config.toml
activation = "quick_gelu"
bias = "all"
shared_expert = false
positions = "rope"
ema_decay = 0.995
batch_size = 128
final_lr_fraction = 0
Rows from expert 2 of block 11, named by matrix and row number. Rows with one number belong to one neuron. Each number is 500 + 25 x the weight over its row's rms, rounded and kept within 0 to 999. All counts start at 0. Numbers have three digits each. After the name is the row's rms in percent of the matrix's.
# up: expert up (model.blocks.11.mlp.up, 8x160x160), inputs 80-159
# down: expert down (model.blocks.11.mlp.down, 8x160x160, transposed), outputs 80-159
up.36 056:513470474505475472474517527515512509494509539522485549500493496467491525543527484492465487510475492513476498479477526531517522487511470511474515545499558456483514504496477533503495488517546510479501530493541506459525497426485505495475468502
down.36 050:559485482529507525504463477518494503492546505501514502504492510543490509483476516498486437497482487448528561512523492513514509483472471508528493491471497477533484482497512516507488490484534552472489510522470523542475516495523506506487494535
up.37 071:462493457460483515467497497478450497513502493503438496491529478534526508487475551478469494505453500531465505499465465528511541494503495543462500520515519495495487462483514501494495544495482509515498483574515522509466470500469477488492526474
down.37 061:493513536527578493507500458503505502489489510486534520475495489521436546510523467462506507508462499463531510491509545466528473505508458455513463471514487500499499548494508524505485482492498452471520500488514441512477506521516544517522527504
up.38 051:482496517464513515475509483476503462522509524468449514467538481535511494443497509519489536477463497499463516474504492514474489495520474553519480520517530455482503463470511520517524530511519507480453485515488541516508489508465473522490503495
down.38 046:540495535540519522495511479506512488503446538538532492485475499505501527523480506542556520519516497498544481444468518483506499497494497499475498505459532513483520530524460481540498528473504507485486455490504484485501548525484527518456519487
up.39 125:497502495524521464491480474506487511514458491475497536432526496536503453522563486496477537477486484525517516515505528528527497490480483501483486485492467490532476518519538543488492487465511527522494483545499500490515497481517494561506512485
down.39 101:505523483509551479508492442511460515479481480493457509506519516441462508493527484453504496508488510530521521487476535501512513507482464474437492508482521533489482520509503542483509555484456414518484477506495508494490488481468454535523494542
up.40 380:509496547538553482504459446521490542507506522545500527462472497506526493485510462498473544497487463492521502538504496507522513524478473488494473474499496518545500531515546509491499487459512497495512518516491459478463499487497490525520525482
down.40 290:487507502520549481496479487517459521479464472492447526483515541480463466511539490470499506465507497525501523509459532504498534508500495506472483485477512528507474480497527523480497532496499481521469445532490506493486472490469457535523478514
up.41 071:471491519477534511510492496471458470483502486497485511497525534544509467497479465505467544544451473557553491516467507542496533529500453529437489501537452458485474493486505508444475535492512472496485503546506538515525497488486495556479511503
down.41 064:506510549548550492470448454485467511504478518476527526484479516499476516511467458476478557522489509459552519518499548478497498498460484511518488487504528527496497536519488523504533512487528449469507519511489472490474541473474484501511520511
up.42 142:519489480477480482495498505463502466513475499446510496500515492493467498528516514531497508510505543544516528445523501517484489482466462519538495518525539487497463499513474495492524490511514466489494517487529538534578530468545521448464505493
down.42 148:504504468497469523505520538491505496510420503498479472539505471482500505524490513403496483480511492491483496527459516472494486490511505502416515483486520513489555482511498499500493503482481489499491500481510485504469478525407422478510509487
up.43 046:460486521521515477479521525504493548532480530517502503500516535506512478510508520474485577528451498493505511480514506510514525538494467491497518450523473484509498501483486566514515481459482507513505489523502484471469475497489490547486490484
down.43 042:482503506504518453493464501483497506476530502479513485459487492487500506457528467490494530484511502468475537495483499461530503491485470515474507523504523499491498457532483511510523511503474495485523482536476492506520468485541484494439516473
up.44 050:542519451499518537502475476510467444490499505475520449501506491476489510512521461510536475522493502456504461526477498479494502538466502476528487461498471481504525476515537464531488528557514469517481510530502502528501458502499512486497545524
down.44 046:484504503461528483488500525502500511495481476476514523477459475481482499575507494539522522470482474519502519485522512469507512475523481471520515531517520460508495533495501502549505482491503503485440489491525476481510507513530565489459511465
up.45 082:513494509549511467491464453474492540483435496510476547476526500512490474490499519478476524480476470520496528550483475523490513513515501474474514518492492514515449480509547495518495466498546500524500466468497500489473479474462477507521464505
down.45 126:500486511522524497485489497531491536515495541522462535470479511532490505472513494450495527552456487503523477512484556514512500515486470482464477499494472481537494531530501530492499507463498480496502494533509480464484486482458461523560497501
up.46 083:489501489481505443470492481476475519503421472460500519450490496521496457494478481468498499464455507531496497504469469551504562507495510533501472518501506493480455484495500499483488505530506489503475449547514523522543500447487461490481500502
down.46 082:496518544542552497511464487504521539488501522504489496520479522511492519505536483430511502522440464485524505535483524509514499494502488491469475504458492518514536556509512519487509471455527474509510507518537476472456467485438464509538520484
up.47 134:521497505525539485502464451516489512493446495508490538437522502530512485503549468499488577478485468506504514528491513522532524534501475495481478472498466488535448509512551523486487496471517517493509527533493503505509489459511493553501510511
down.47 138:491496490531554480486494474527476535488460475495474506491504507462447489503512492481509495508506513529488512470501522509506545515491497486494468491500537523503468502482517494485513536488460446503476442521525498474512513487480442550522482520
up.48 082:492471500510476468464493485484514490487444524436502528479509509522493470500531482476535572512545499515502550471486470507477530535506456508500496483518506458505502492483523535515550534471524459516501492543531488504538514429512506491507516506
down.48 082:509506496506514521523510531493532528499412503508475503510489474483459498520518506418556491485490516510483515514475540497498515490498501480425499497499561535495512482531477475502523517469492465480481476483519492481497494524458438512515502477
up.49 056:496467473543500508499482487483442498495523470500511508460489511494489505550469501456456505502480468479521469480474501546490514484555478486523518515520485474440459497468521515492491522481508490514513496557467526500528501500544485504498492514
down.49 056:486513497512532502466499517519505520518482519534527514494482498524501522523475501581514539498534450495477497502501489474523500503471532488499489491488466530495487480445474521527469527447506524499505502468474469518529508494527558488443499492
up.50 091:503493489475507492480494491458492486480423474489493512506530494519485490507467503476494485492505490524475494506478497553483550532475499527516485536507518505483442445523505514512489543510496488490467462532492528501528497484476472494497490514
down.50 096:488517549512554487513482488520509530516507512521488493484512478521482510475495487462507483535426459488519482524461508510514474495491489472482488478474473517509524518507505511485482436485512501513540477492516475474476479513451438514529517474
up.51 114:496489466456470466472499514456497479522476508400518485511504492512465492509501523517480502493465517536504523474501491543495508494493500506503519528518546514467477507511478476500519498524503489505495499502544535538581519467524513478478495509
down.51 127:505497485502478528513518527495532499484435509492494486506501480503508534514481534397520527489482488484484477536449526464493463497500499485432516509493502520499549494511504515517494491486489485491484497465505472497487451522404433495521515492
up.52 098:488481486481509478492481483525486453481482500468523532460544490511531483506531505534499488538475502550532516464516501518476497512496497520497474485489491481455455502509520522440464493523552511479504521552480581529532501495509517512494500504
down.52 093:508535487481508538469520517504519544489400492500491497515505508467470542538491528402512531463534492492465513532487499491507485502511497476451511493487547527475521482501521508502529487483469471505490486453524477449509469506446444498488493466
up.53 098:507490487498511446504455480480498510502465519485470563454496498507504482494502478485450488498479471479494511531460486538508520550495487512465479502495494493507452485514545514479472526489518509501511478558490481511498511414501489519487498494
down.53 091:529477530514563474504493468514473523502487498499488518480508513497468482504503468483518488513501537528493529466497530542526551516478508488500469498519520539502488512482492519479501504502473448499510450523513500496496546481497470516559500523
up.54 044:493535514515485535478477526473497529510459532510552515483466528473456466455456522507531524498456542503475522485522503507507504518527463469505485455467494484454528508533481537501467517483494473492464448459463474498462467514514506534497499547
down.54 040:542512528462478490538518489504506487490511463521521474468500507503509472477486473503529466502490486485488517554485476504511479499540473514517468498477466501493478497545494491475461473477479496470522497518526486485480523479527495494517458553
up.55 084:521503525521528474514526475488472492515451443471519545454537495508459503489467520474499463465478481548501515525472469546475551519524512537512485479511500510501463471501497471500479498496498495496478486551508530515504522461497497500480511495
down.55 084:475536515534531505502503477503531545460486514511502488533479537496540462547545484506535479481505473478485512514483495481485480486536523460427479491495503504525513507500523500496499470485511505543484464480508489450473465515462499529506494469
up.56 082:480510467472482478489481507489466500486478465487483511494540529489494510491468471492477479514480486501512511516489472560484554520517501538501532525501522491486486460481512522498509532506483505516472455606509538511503494473456483478477481508
down.56 100:535477563513544515464481443519488518518496537525539482475489468500468519475487449495500507534456508463527477494527514492557516529455476495519469476523485505495489546509477526494512492470516500473533473513492465518483549505486540512555500491
up.57 044:465481517446529481493453510499524514522456475468518513503515503553514466519501510504534455484506512477504503527476531475525515540525565529500508504472485551498509524500530539508511539468492496523488503502513478506464505517491496458489501490
down.57 040:516488503556535496522510516465499490482476498479502510517512487471492472477520534490493476505486502462544550483507474495563537526514472490529516491526538503507498487529502526463506412502499467437503506526533525502504498464469531496502503492
up.58 117:514506515525525472520480471509481517505447474502487547458520502549485479494573492494464567486507492509489501503501506518519521523489484523492487477504454478526454510502540530494482513474519524505488498528506513508481495469495496577497521497
down.58 113:511496503505559485511480486511469537470484486514458513479517507461450504489524478472496492500496521509512511489481514508512530507508504478476481480472520542503479491499503519439538525487454438506482465533515512485506511478483443550515483531
up.59 088:494510505480531457496470457477514511482437492497516529451542507545480460497554490499500568500444485480495509501488491504498531483495491508471503484508449493497464522482541551497493535468507516541508504545486518496497501450457497528517515481
down.59 093:507483508520554451498467457482499563496476474532449503491479502477479521550518482485490482467510501528494544508446481489544511504521511486469474502502525535496490507508529507475510512517482465478491485517521480482489490480477446537498490507
up.60 219:516489538534538463507453443513496538506484515518495532450490511509516468493525465505479556488479474509523511528501506515513511515485471482485485462492484506539491534505563512506497501450513527502512511519501476481472502475507500542505514479
down.60 198:483483498525547482498482487518474546474444473497449514495510522465449468513534491462504494467519510522487528495465532502503541518500495501474480488504529541502466480494526509470502536494494481510484459519501494482488496490472449542509482509
up.61 088:498510465503500475483472480460492473490496507460492515473527517505500474491506512496476483516466532547453532471485494554492523529495491546510484522493516517496428484496491488472472542506491488497493479535490502541511488444510520496485513477
down.61 106:501505500511516526490504511503504530521402511492483476507485474500462521519495503387525502506504493498484481521481537471489501491512497491436495485498545536478540495489507504496502496475491480493491472495494492489472476502397432493546499478
up.62 084:490503470492486462488506500473485471513486479452493535470545514508477442510515515504509488521501506545503524432481492538488520527503469531513496518514555458511427512517517524478498520514497486509503493516503533520549517442516502488485518508
down.62 109:517495494502496540503510514527512521506396492498478485527504494471446523522491514416535488489499511497481520518467522485504498512479492507449502494487559552508512475517490495494511476473472465485478484500507491493477476519423419482523513502
up.63 055:496479481506540482505464515525445505463503517477492491492496487522526508497494456501485495522464517556496523520491525532476543533547475506488508551529507473445475520494542526485486480522504471465449504547502526504518512462534509546489476498
down.63 057:528514497517548527503458485521504495481506513508531510549521499518491544515463503505499503457480483489547511533505500509514539512543511489500540509500495467503482457532481540516518502497468538503479508502458455496518502530519525528440514500
up.64 107:487477489497478482502505502456506479546478516433527520507521478506465482503519515507499509492509522534510521450500509523481491524493467510525511526520557507482460494492457476495526493499493458514509489485533540514576509471537500496469500505
down.64 123:499496482496485532515529529514508521500437499503472470528498484483485519514486516378521489490499506488478498529475520472503485487498491495414515486496527526509537490497489496490505504485479488494490491456506474496476480511400423477541509488
up.65 071:479495493493493493508459438538489462494494507487484512458518506497499473485510504547500472493496485515509508470469513561503559554477521511509505508512520488467416471496509495505490538534511485514501504538507549520524519469523531533524477528
down.65 077:513466517496500537457471494504500537496430533493530484491473492495431509483493479481526501492551513509498502495541535498527500514497488514510454511481537468480503524504514461475518515464434472482517468439534490479496533480501470498516517481
up.66 045:494490498472475521516514503463502482486492478468537485504487503498533517501524509478503469502493524470477451455469500443523495525523502499515488478493510507505509523538508497513480502489440521519448488525509484545480538503506507512541498496
down.66 041:560489499483526485531492475475499465492532569520472496497502514511490516479453512470485521513468494500476513497519493525511508485537483490521488522492537549534524486491517490514459480507513512472527518548526518502492485447483544470480498495
up.67 056:538542514528490475489503517519468480516513506511493534506487511451531498502542503529526507513454509500491523487491517512505524514513521511521502561514519464534488478516538518485506488554507495487502538564534501502527517467536509526480456503
down.67 061:498500500521529532461470524523529496482498487509503475535458489536523529512487489538505522478535464509480500507487522481503490491511477481503529478498531496484504494498459497499500522515520557485498508478443537529491500525483528472463447536
up.68 091:501494493500544540507491499517464479495494504516476508463511511502482544507441479471487461477493475519499517519486455506488588514479534528493506500518516474484466488467472506501462530545487512548500529551508524515490490488492463505460505507
down.68 082:489476506529528487500496459515496517497505531525512492483485512515507479512520438486500557515536474514540489489519529492476509448495451456500468498478507472556488536527492521502505465488506492505511520481504486448523494511510522534487539492
up.69 078:488473494502519477481480454527491469489482486507478512447510503496504459508477477501507477499501517565515515478487483564486545524475487511469495490506492486491430510512515509445478515542515494493490476577473544520543523467532517512503469489
down.69 059:508468518554501491456493466500488516502453485486509496495475461507457536536511489427502488459515555523486537483512495476530533478461460496461484514504546506473519493519512513501532512485478493489504474463533480491480469497477502500470476452
up.70 102:489492466482514450492495487461467475494478486458474528475512492491499512506483496475479484502474491556479506493493481574491526510512503525476494521503496502470484472483492495507504548524510520511481484564515556526541504419484495503491491508
down.70 115:516499568513574517485461441514504505475456548517505507500482482519481541478501455467513482552463492487545464495508509477528489522475464504489484472490481511515493551515501517487486495463505478496520471530492466498473514509455469520529508501
up.71 047:499538465467514498499528502473484538524499467478537532509476523484457487518502534493440480515498499486446495530522457524469526466506468496505512527530517508472476489495458474509513475469519525532506472565483457527427501481492500512478505502
down.71 047:467510508526513504493479517490489502508463492502503539498534500500525520485520470499474526526471462469534476455483475512501472494523519469508452514460505482486508496458472536505499497480520507452460499475490483501460539515495556472485486503
up.72 318:506499542541544477503448443529489546509504515524507535468484497507525478489515462499475543490486466493528509525506502496521505519489484478491471468491491508557502533520563508504501486468518512504518513513496460467466491496505490535505523478
down.72 273:490503497519539478491484491517466531489449481499447524491502528487472468516530499458490493468516494520486528519448527501502536514495498511455482492481508543500474479492531519470489545503496481521477446530481502486479486491449450537511492503
up.73 103:508487506517518444508431455484488496502455489509477563438504509519498457523515500479487546478476481491484496492483483516515516532497489500479479486507458499540449497489570550511471512480512521522492486548505487521511515426490477521505494495
down.73 089:495491520517566491482471461507459541478516498497477496491510529496445502496522484487502494499494509514506507487492494513519544519489506485492468496506507528500457501465530527471516485477469449509504450517528479480504537454490436525547474515
up.74 127:523486526522531462515460462495492501499446494491479539444530495530484478516538466502487548477455493482518509524487499525510515528476492511483484468489460506546469500514565544485487491446506518500496504534505492504488499474504498544509516492
down.74 128:491488493517546466494469478505460531485468473501455517489500529471463482519527502461488468482473503521498543501457503512525528503497501483469474495512533541504486495492524515473515531501463441507475462518528503475493511473484445528505491515
up.75 126:496515506506480475501496481472509496494452481469481545496553495491491488514525508479500506485486502563506490494481484555486520494499521501495495503501496509453480474475501481476500523512524577498473478565521604522528491488501482532480486493
down.75 125:508488560504570519497470432515509511462491524524495491483500509503482518470506467460511514533472488467526466512490546492513507510471476500469474468482473485520506542488488511492503490473515483491507463528475476501476503499461471521549510504
up.76 070:512498525464490494487456451511473460505509520495497500485501481518491480477510467523500498525479519475522541490507517516502509546458498565492462468497497459471503544523531510489455542531523515525492513502463536530499488475496520511501517471
down.76 081:501494515478520478494526504471526528510444470468513479499490497449456517556485531473491500469507511521496517476507537474476495508501471493484496497515551516467502469531485480479542502525470444491468481498538492476519517509511498503470495507
up.77 093:496498474505508493460498530504452504484504515494482501494505510507497506510460494513482444487468490513482493496476452534475569524492534561496478556520511502484476467491486492522484491503505497518511461549505534504501506458466483482471497485
down.77 090:519491519566558520481495485564533526507448512526547474495487486511495534515487473476528522518497476474537437484558546490501505503481483461476512488480489517492501520483505519500488478482512518480508478489498494459522519504501501537534510487
up.78 072:487513508504510508511474464501498458465467547492476512457531538507531508505469487480484516515488462511501496483458479555481536539463505520493513488483495501501432469501511505475475524492514495494480496573471548547494488470492486489481479518
down.78 076:528479546509571492456472472504505530520508514514490517463452481520433507505496458482529530519487486497502510497529521508508498530439501502498450476506522507528475528473509499515519493489477446471511483493556484468485538479504483493519501491
up.79 065:507521533458481469518469474488490507489446464470518538424519544562500467496518502484486537504515496507516518475489464546494506520494500502478464457516461463468475510508524549497483509476516505491485493521507502523545522456526478529499514491
down.79 064:505492511498550530560497499531522524464525508560465498485496509505548510495493483474519473504486541487494553525472465467509495501507470518464480500523514483483512500499490503512537552511455478503497470507510469506490539480499463508492487518
up.80 122:507502497464494481506499461475480486501479464482476534464529502497504483499468486470482498506466507528493483473493464558508543514498526489496502526515521487449459478492503511480495536558496513502451468563526553513517504438489481503492469505
down.80 133:539474541509558510467475423519502518494480548523506482518482484519463502455498465438522510526472492478510502509487503506533510524473483517482458468502493513521510551492489516512504507470491477487515473510501468506480521490465456514556513478
up.81 148:474548484526505543524527530534507519462518516516466526520475545456489554468497533487508492495527496514466480513468479514466534464541500496466529529459502489571488477472470503483522509488518495541478459513530484489475458507458467501483453519
down.81 153:470504477495524517480493508516474494493483509477502529476487524505477485470495496539484538530467519523483486452503515528479553507490508509521496529509516488510455493457478505486473535496513509526470466524526519509532543460542505525520475533
up.82 046:513503479517471480521461497484512490498547491472492520488506492472504504520518497504479492533489517477468512508555524512514517512511452492513464469546511499472463505490487495423462489524519479534470490563505553530591492472475490491469523502
down.82 045:494503477504497491513522468513523478519500487474501485481487484531523506503522485571490494466506505547496507501497506508510465482467439508450511513473529520503542489458442525526487524487473527482516485498502465509488536560463542492439534528
up.83 041:467497493515537489488475490497443469476502527525537518489489542506484504519487516509516526510491528504475469494501489501486531507495507493554510487448475476492501497559453516484544496529536514525495508512463567522503506506523515480545513456
down.83 050:490510485506519491530465530556506475502469501504479521496466493543492506499486484528476533503525503496506499441515497491495512501503499515489510501509495540493490495469480468551498529477492533456513507486483500486476507513508566509453559482
up.84 120:514496511520534473500468456505483495506449486492478545434515496529499486497541480497487570474464473499501521516487510524521519518488471511482481469489459503542465498509556532476481516473512507508489491551490508497492497479507490556495494506
down.84 133:488488513516550479493473480530483532468465478497468504482515532475441502487509475493521467513501513516492512483466513521515543515503512484486483487506530547511469493487514510476541526488477453495485440524538496484509520485495480532528479510
up.85 076:490507480486497494515476465501470490487486496500520541427560511514485469483523491522514497519502501533516513482509550551490533502466472516526478478510525488456456510500515503468505517520510504516504494527495540511538501491511527493482524518
down.85 099:497498471501466521502525506512518513532412493490494471507515507477448524526494533425517505481520534500480499498480524477506489472485500483453488487499554535470542475505511472486518482489463448493480470475530491495499467518425464521509505500
up.86 079:457520507516511500500464477522522519472439513487474494455498498539528486489476489475466469511494461466480494535482497511486555556505494504507517507494482486507482507497528519477476511497523481508492480550506476493503479490473472475486517512
down.86 075:518478542512527468471469451496470533511507514504504485502487518510464501513504474472500506538473524512463518486504496498530487535489493552524423503529498537519497531467504513478502488476505458530503467565521498506524541467523476509527518507
up.87 134:500501497498533453504478460517491510513464505487488563437519515532493460496518466490476540494465476515497532503500482525521529528483480520495473486510467486547445500505533520483476530458514503494499509541509500492515507433495470550505512490
down.87 098:509494505516528487509483467516474507508485498510460501512511513464466483508517472460529467527524515527470524483480482531521531512477522501458470476518532540500497499489492503479500535507451456513512473543508491492522539504480444545500479503
up.88 079:516455510510491493482474455507450448519512516478518545452527480508521484499531485510496508497494517557483508498513499534516509525492506529532490452521480499490437506511532475465479520498514513481513524528491544505512500495492534487486480528
down.88 079:503481488470494500472510506527489497496429508474487491493475498470479503542512519461529509446516514495475557513495505471486486495521530514444514491514567516481514481493499515509526513493472474542475451471497477487492488528470498502486493512
up.89 064:458476484497509521514483463496504494543506511506504519499498494538512510497520492499506479536509491494519506519494505530545531543483448541486446486488475494485493473526526523491492533531505494514480545519527496499521522501526514502534527467
down.89 085:504468477506485506500515519513488526507413470482480496508501486459459513543514511433532484480500542513481509477499523500492512484514491517462485491503573539464518471491466502493530510498480458491505483486543493472506492502456461504501498491
up.90 073:498484519497501516524483479509452462537482508490498508453518491518515482485524495502499497517483484549535511491498513543495544514509481519523493456478510494490445509501527504459467488491502509492510520533486573514518476489530552511476527489
down.90 083:501494472473494528480507504509483546484423490491504481491478505467465513575488514434509510452547528502495504494504523473498496497513480480469509522510548520460496481513512483477535492496500440490472487483498488458493482502471483492462501509
up.91 062:496513528489489482502482461508477478533484526485519532489509438510516489490511502549487508476515489508528520533509515482521467488470502496495464456486479489500485525515546507467487514528509492534504549487476531495486494521540509506516528508
down.91 082:515494469514467503515544519519500510499455461491476487499506480432482501536534516513525486468535560539513508476520513484519496490517491485471499505507551517489496506493500480463544506501462468478465473493493503499522506506497519522469477524
up.92 043:497502431545478515519507515540488516547471465517468483489493505476490527514478460534485433485458480465457479485508480475500512544497510517512493467500496484471467456512504534506488475515506539463531514516476527541506458471531484533451477545
down.92 058:502490506507536504485484510515537507545511481484507493505489529520494504495484512539486498483498501497526501457550477499475521529498532507509531512469493505543495449480482508491509522485503554509496555490482489473510487548511536514442524507
up.93 107:479505484475503475495476503463484498479474485476482518481516537513522491499472512473511494509444526546502495490457467556495544514507498501497495526495494468474442468486503523474484533511496542502484478563524533521536510453492500511474481501
down.93 113:519478545531578511490452448518497545505462533497537485516481474506476543485509466455497488534470511477550487504510509475535510516460463499500496464525518506504502540516482526498519492475508469463539478520506466495478529497479471522522507493
up.94 141:491506471458475468483490510468511504488456462457486517497530510483489481504500519445475515487504503517485519489488471557490544503506526529503510518505501502449492480491481519514505528541504531488491480543498570533521497436492465495454484483
down.94 152:522462556489570508483479433521504517506486543526515481501489492525494506465498466483510502536471482469519477502475510525534517535481490509476467459489480521517512546485496530501508518468505471491518477525492487494471529486467481520557494473
up.95 081:496483463497498470500474473482470469527503503486482493486524527528525471504510501511495487530516517569526512457494489545498501492479474503518500498521500476466406487531512509483482514512505463471487482550479560516549503465509511485506497496
down.95 106:500518484494491534465487503501506527480403498484458496508482488470452539525479518403520489482518502511487486503469538469484501494498499511434492485502539514483531491514507489498514502474485454490480450493508486483475484504430439495537491487
up.96 049:508498450476540498479522548501479473492498481502538530441543526474507470491513470519483511502499535500489507476498489540493520515492498519521525538546497480457474483505512470506471487504502435493473478578483506514534484496499488503498476529
down.96 055:466499517516514522460467494495536476530490513515495506513499506521481532491498503550514513470506479471494477503509527509510504531501550481449491499479479516497490523495477506566486466479499519495519505490512483485476519522453591458470468542
up.97 053:455536484519523473500509514469501476520419499431454514475492526543476493493533532486519517490464492456470525530492491559485499485524469510471511514509483496526512485500500509520514457517513525542439508491488536504510467476500451516484432510
down.97 078:501496515523534483518489476488520548485489497529479526492504518490498526463506479443489496538439457512506487534478535519535499490484504490472495479451504498504518512525516524500529447450484485510529476490530499472472486499418449517557513490
up.98 084:487524492541511457497495466474473503502453489465498527472500521491509493509536518440477546476482474519494490514527508507475504498502511453488476530473502521536488499504538475529489475497537512514470470507516516450481488499488489533470492485
down.98 097:491490505543532521496501484544517516502496530515489506456473505521506512474503471459488531543449483483534457519496551508518498523508473499448468466469487494533500535532500535483478513478513476503509489504483483468463497507458445544614519501
up.99 231:454540481519517526539530534516514515464532502517455510526495548460505540488517527491525500496508475497473480512453502489462517462537501471465532525465491516561509472475468514497521493483527499531466471486503471480461462516445473499490459537
down.99 244:479506471482519498482514528517475484488462504460489529477488518492466492473494507520490535539472536537477480464491524523468546502506501506534505538508526480509453476469477517474486524504511500509466466531528537519537538460535508532527466531
up.100 048:516518466504501488459481496472447532480524503433535479504477550486469453510514485539499514506514515535498524510530513530531538472550486504511487536563536486486470463491488523479496510488469515504481485502496485509524510494488514531496494518
down.100 060:519522497500512525547478485531538483486531492504519494500483474510532505475480500501481500486510439484504483510520468491511530504526489505482557495475483482519530481478484509549498527488521545509502504490422491479508496512495542530457534525
up.101 076:512479495514514514512480466485450471529498490482533512486503501508527468519503516513507473515507497577496508506510549505515520549472477528492467487519474486516454506492527466459505497506518538488499524579504545506522484492528535516493512513
down.101 067:509488504493489492482517508496489514524428492467518526492510503462469523521540522479544510436502501460492519505467483487508522479503530505433511502479566522530500485463521505504505516484489449506497472435490464459516527487484531499495496511
up.102 095:498499486487506460484503478514472503500413475451490534487528496529467478490496501463487483478442524541491530509474494574474545538496526535492481528519504517496466461495528502486488502497489518484473464511492529529525496448505471487482478506
down.102 118:503523535539530507517484502528521559511478510522467498496501504502505521479511500435513507525457475500486482534462538507510497489515505460464494492452499525510527489523507541500491454472523505525525510497490478478458455506413442528528508487
up.103 070:470543541531500472484477486510471511501452495481477551436499533508506485517554501455480541456510453498502498520475497517475494530512492462450507511491512510515461515497525465502504460506498521538461493539520532494488475476493482545504482482
down.103 117:520482541521544498489463467535492530500495540517458525468472517531496518459485474478509547539491488503522490485495539527524540515485478497481476492491492469535491540513512525489503525461502491506502471508492512477494510477467467523574519480
up.104 049:489493483469499488475469491546458513487485533485534515492464490511472503506513482487516510508475513488492572452492506522463517485536484490504509539526532501471475523511486495549440529506497511521446486541518495514533515522485511505492513547
down.104 045:506474535482544522519491468533497455509457542547495477490522490473493513514464482540473501526529484491517474489485509468481500485497509463496497488491491514512462545429484501521475488478507500467489489510483475507527498522522554500509516497
up.105 061:472508472474511479511498487467480502485427468503458520498528488539489489494489489466486490502480492524502532487500494503519554523511499540493498507494496476487525532480537522477487557499521463525460486514496464511528501489493475449484474492
down.105 070:528506503535495471524492510477500554471508469531511486541504511478530525497504488469520464499408473502493531505467471502504497499507483482486484509513519542488491488493489512458526460499495466491546481509553476517501459510496497515517495502
up.106 114:466515472529511542539540539527494507484539504514476544514483530481524540480469515484506480500523450497480480523460481518473532480540522483464505534462498498548499482478482511485502521495516499519472477501525464465455474515458477485482468524
down.106 127:492495481519549500470480495542482510481451524483504521465490522486475459484502492512494555538506500513495473455529536539491543502491495504517483517530511468502445518469496510494495503492504505513469466520526537505522559470546498528531473514
up.107 109:471511507497514506476483487496479485486450495479501525461508516493510506497456497471507472493501472517500489511491472537512583517495521527513503521520523493473461489505501481495502499535511523502503493580520522501522514464471473492495495490
down.107 117:522476533530569494496455440530522514503489537536514490489482504530492513490496458478535512537478479475532485494511534499522507512480498493501457486497479504519492549505491514499505480463511481495522448505508474481492518483474482524557517481
up.108 046:472476571498528519531460428452504522542448560518465506506517504538491486481491488466503481526521478457489499505481523476498480490531501530500480484510515483486427492525504500480501514526521495500524533490478508481513495494509537472521536513
down.108 048:511499501453471459521518484467478519521464453494480499538492510497469515537487480501493489459463493478466563504467495496494503537543507543498515549555516532537474523495532498464497436494481518459452487492518514496508477485495522497481488491
up.109 122:503509457456510480491505502479468502513465493480467533466502508530498490497446506483477477515490490521485481504488466567507561534489516540505505527494513514463479485502489496507497527522494502491508497574521548504515507449478475516467506494
down.109 114:519494541528589502495470414530497528488486551521529493497483501531470516480501463484498516540463496480537479501522511493514495522476481501497473471501480512524510549507488506482490480465512483494503472536470477515479513518479492530555500490
up.110 125:512502519513543453499462434489493508496446494515509529428535492531510472520545479510496549481475476473526515525498504501501502484492491495476489471479434514518473499513561532503496484461536526504498512520491508496484503475500504527506521475
down.110 127:521481510507549473492481476514471563497454499500458505491490516460450492539535487478489472464511508543501551501478523508508526501495498490478463493509539517498481489507518514458519520494467457499495471502535489485487504479475447551503481495
up.111 157:513480466474474495492519517477505468515478490449528480501519495497475497532525516520491505504495534558516522442534486503490502503477465503535500517523542485462463490506483486489511495537511480481503512487525538528553535492540529463483507511
down.111 175:515502481486462529503522522501525511508434491506478472536498490500503523517482511402497486481513491481486492540468501472493468490509503500425512488500517510478550495518495498514503491494483494489499504462508494495469466528416416474518506487
up.112 108:510505497501525452509465461504483491497438498498468561445515506536519449518539491498483561496471486513508507509496489522529511519489492501479481484502472499556467485489547541500479501469536511511483501543507509494497503466511491547517494495
down.112 108:504501513525559479484479475514479519472488489493466513484507538476455502509502491483510491519482524518509520489484505506489545514513522481509456502492510538512467493482505512471491523478465446502498437520515483476494531472492444538531478513
up.113 066:517479476501532505514457508466478509520502456516488490467517520502499506488470523508507454484472508496517499541501494503520540524489510544477483552525514516487490494519465487485481521488456498477500509541464535501513508508460547464496471523
down.113 043:470515506527468486495470493547507538503483493513487552480504541485485502472498501554477484470515538542534476493476514452520449532540514467476496506467471549476506505462543502494533468492491483545494489477512429473471523512499529519475493528
up.114 070:511468495462487491463505513462467452505472513427463508504531510539492473496457468488491476522500516499489509469495480505494518526481509548464466523532495513484486467487477484514494544544501482489470467523489515543552530468473497525494509490
down.114 079:522521483503504512479515517482525540487454493487481516510501504483456568523499474405471523491498489487509465506496514459495470508506500477487513508516531528491545540510520523534519476461494489480489485466527478499457476504468433514527489498
up.115 067:515472535500517494513481457541475537528511498532506514467516452515543490507499480516529525533487489485536492472551518480499505511478500501453513457529500492494534497534529532464491520502529494504509538505511503472491505485532552526498535479
down.115 083:505486471489472464511512535493528499508468460489527505507493471495478512539524495503501499445534543528481537475509484495489512488478458494491501543527569529484495463492495489443538525512482474474503489459522533495513522459519509506477485495